Weights of a small sound classifier.
Model: log mel input, arch transformer, norm layernorm, moe expert_choice, num experts 32, layers 14.
Rows from expert 2 of block 9, named by matrix and row number. Rows with one number belong to one neuron. Each number is 500 + 40 x the weight over its row's rms, rounded and kept within 0 to 999. All counts start at 0. Numbers have three digits each. After the name is the row's rms in percent of the matrix's.
# up: expert up (model.blocks.9.mlp.up, 32x80x160), inputs 0-159
# down: expert down (model.blocks.9.mlp.down, 32x160x80, transposed), outputs 0-159
up.61 130:390458462468558446502465479539561445435525493498533433467508467467497520540527540543489443551527529600539525473512453575490503513564446514484482525477534493466503518546449523515500472555520568561521506478507417519499461476454430530509528576453508500472506439433451494498438492500491528478426535478561500536494456550554571520460508506566437499486517513512532467511504496456444499552489540483456564483513547499496519616506405490533457521494481520558509505511440530466546529444458505
down.61 137:504587503527516487555478513505531465453534443413527470512558460561507421488513507520541449444489579452516570485493472497467479541537445522441492485490469465533474473471523548451519444489477528556556471450521426568521451497434482520488507513563449527534503474485495437534472539553517530516531458491577516545510464540547518494448497498435448523517488476454591405475545472474442541555502510482467565468585490559476537516465454482532510583448521456564472448527492457476473465476524479
up.62 123:471498494538550539458575529465538485511532437459530520498532476457433511547459461482514449517468570460486468551503497475466487460500486452542503550454473476529475599549484488519474534503490471469509467503585445548469438506439490439493556479468572562500507505482411569521509512561604520477468559507526494575505516547517499564520540478501484507545516532588475513427465579479476441482469467490485537452498477466450497437505429490451482543475418477546486482460502536436528489519594488
down.62 130:539496487528522458576508524527557524475485515454553457526461457489495491545514554514494477464487484534567491485508466528527512451516439525550521472446540508424529463442452550473495560515398547458515497509446526568497523517479487517565542458501526444450413477505519489476477481474555467462511480519520519423514454530521488517418562508478480482443392508538497452526570453435478495573471554518545479503557499567555495456483545531502446486509423585464470455437516534578455533509450519
up.63 084:541537484498504520524509443455502543528472500484441436470519472554515498488473474518534579479537467500548464533472596482523536539530578487476457451477431484545531451535518541443523525442510494508479480545435528471549532433530475541538440525501496481499492490619480482473462554509492504594465442484453508526585469513514555471527442448489527438497514522412524432535545435479474489466468501568492481463564467494564484512456522467506451424503588547485525529477487476597525479531487539
down.63 083:539500579508542460548597470522503451478462496583539462461443514561491542558416555475456513477476467536569528516499502500508483510499510551560497480496557502540516533391505477480469476509530428460601528564440476535518522500527445443528487483525476439402508476526426514560521548469561537483524523467565463449501524582509479462527562498471507486476529434412495474478524524516523502500470502563484433462449521446479534448474497507547497552498486460467541452497529534513456495462478495
up.64 141:449463463516485526518440429587459530511484464483526505490489485497455462512502552485500479558485475491463468477515484568445542502539587521493484497452471530478547513462424525528480519536546507456520489487504518399502521493492522469528501568480521505518522515476444475505428406513485521593551557471477455555473581512432505490520502516495557453472496462590521540546517572514470515456463497471479574464460527429524501561587419538534458498522563464458529502533426567531547518437475450
down.64 130:487484557490517482477444537570566452499477531525565526531491508537536501552468504491495489482465487510498527549522532441478460464527507513552518451507530462518468529399491455578404436486497548495507536475438512483527510511450501450581504535453501507457443501491526556511523494512525488486482499511496500380487473462429409499475449515440464551521521481513472531517474454581479522562518523525523605450506549473496574401542534566452531483514523491468481523527459498524382489478437533
up.65 127:553430499482479537510539531407503486529584482469429523520594492458473411483445522450496536440480545448504505519534522436485472492507487457445505460441557511511500492439569495505528548544484489478534527469447545533516508516518484545519552461504549546523499467541477428511505534568501480556506524502438512516553542539565497535511533413461467463476499455491553492440477490460532502556461546482515489505494429552531490459466568532497527451520425497453435413432537546537504480563571493
down.65 140:520502529451471478547542501507539494438434584540556402495435494521504561516459559487482529504441468573491438455454447560490477551483508512503553519504595490484506475467464505517557478539511539476533571484494525528489509494548553494547516460458524424458458489515460417501536502419469511451462513491473482456458468478518465518523593525528471522403459426499448471504535498469517499523586569508534470573463495551486478527440571494513497476499461486493463535506576507493473570510435529
up.66 119:479530499567574563466474535484517585505522514505498540558549464505525560413491486511519526507515480459515504524461558472545520560459535490516482514509451472509561516592481539487466531405524461500494479527558476526531486535532513500494485469460398406479524545468511546463544489516528464447485416450506560487520453497462499472429413510464539498547564553539443483499499438515479420469479455492475490475592481492485489463441495513435439543530536555559495522481544407524507528481523474
down.66 120:558488574539483490566552532524486465554509427440441513505481454566506513505502519555569510513537553524539482483496520459541468451483526508538498445527484470563510480441563493415473495502436448496487510575442525518521502500508442490530456478489562426449438546573479552524496580483596490501555493517504495466571525437572500501464555469473441453533463573497523469482458479450571508470479458500513457424473513455499536455509487468568493510506508550512549471438467557507435447516519488
up.68 094:461436510424493550493542483451516497509484544470506479470486470491430483557468510452436575405516470505441473477546488506410479509486514534498577491431503463522574539466495478552494560605507508443494556498516532538544508428552474529539449505467497447479487501546471443525531497416490533523508555484477537515541460527535451543556508461534445476450459479454538562512456496476573489522510555451494475531470551540571511498471484473523531422451519486451484436487451569521445513507431525
down.68 109:502501544465503443476550573477551496500453576562530471438470481540548561437442448450482570559473397606479502476479498563467505454468503553505543505499542506541455529442544470505463534569493535504505560500473505551523522457503445462582474510487525412523505472518508506521539549392510498438481479482465458490486530499490505507559485457584478494466473465447492495487494503506495529523557506550504481509442529515559489483470557481536443479487519496479459542486617480478434547475478448
up.69 134:402459473496553441503453484526560427429537515475531435483503453476492537548523530541489442538545530605535515471516446571502504517548425508493479505484535481461517531549459522524501476562510566563523526464506420528489464467451428531504540568459499499463502462427450499509431505487489502463423534489570508505513448554552553524444507504568430500485507517487539465504508486463448514558499544471479546499531566526497517599495416494531458523489465520564496492504451527467533545458462516
down.69 142:502579501524503486556487498470511455451530458403510464511556459558513420469507489525536462469494565467511563476483466516467486550520445527438504491486467474539477471489540556440552463509484526569551462459524442569510457496431472521479494504567457520562517478476493438540472546553513540511534464491568517565509467540569543494447488487460461509508488469448592402487548459461440545552514492487460553460582493562495523535455447471547495574449511459555469454523512463479494458485515472
up.70 130:437450457500499524523443426589479516506490464483524491481493486490465473512507553482507481559481488507472471473509467576444536504545583525485494501449474535477541504456429525522484519560542517462521497485516506420502510488486518483527504582471525496499533482471448465504439404503479522592536567473474456557475566516459521496524508511506524464465517453592530544550524560505472498469468509471472579458458541436522504578591406528529459499527569474466518508542414567522555515434457454
down.70 121:482524550498530476474440543569593458492487510507578529503502488533537489548468494491501466470459500529499544559520515451461458455542501519543517444501511454518462525396492462571402433505493567503511517458457498516530525494439495464589509533473497521481447471479533548509511498501527487492483472507509489409480481484433411496481440499457436544526515485507516503518482449570460528577512518522516622445527551474499578416539529554459525512480528474477470491521460486524382490475452509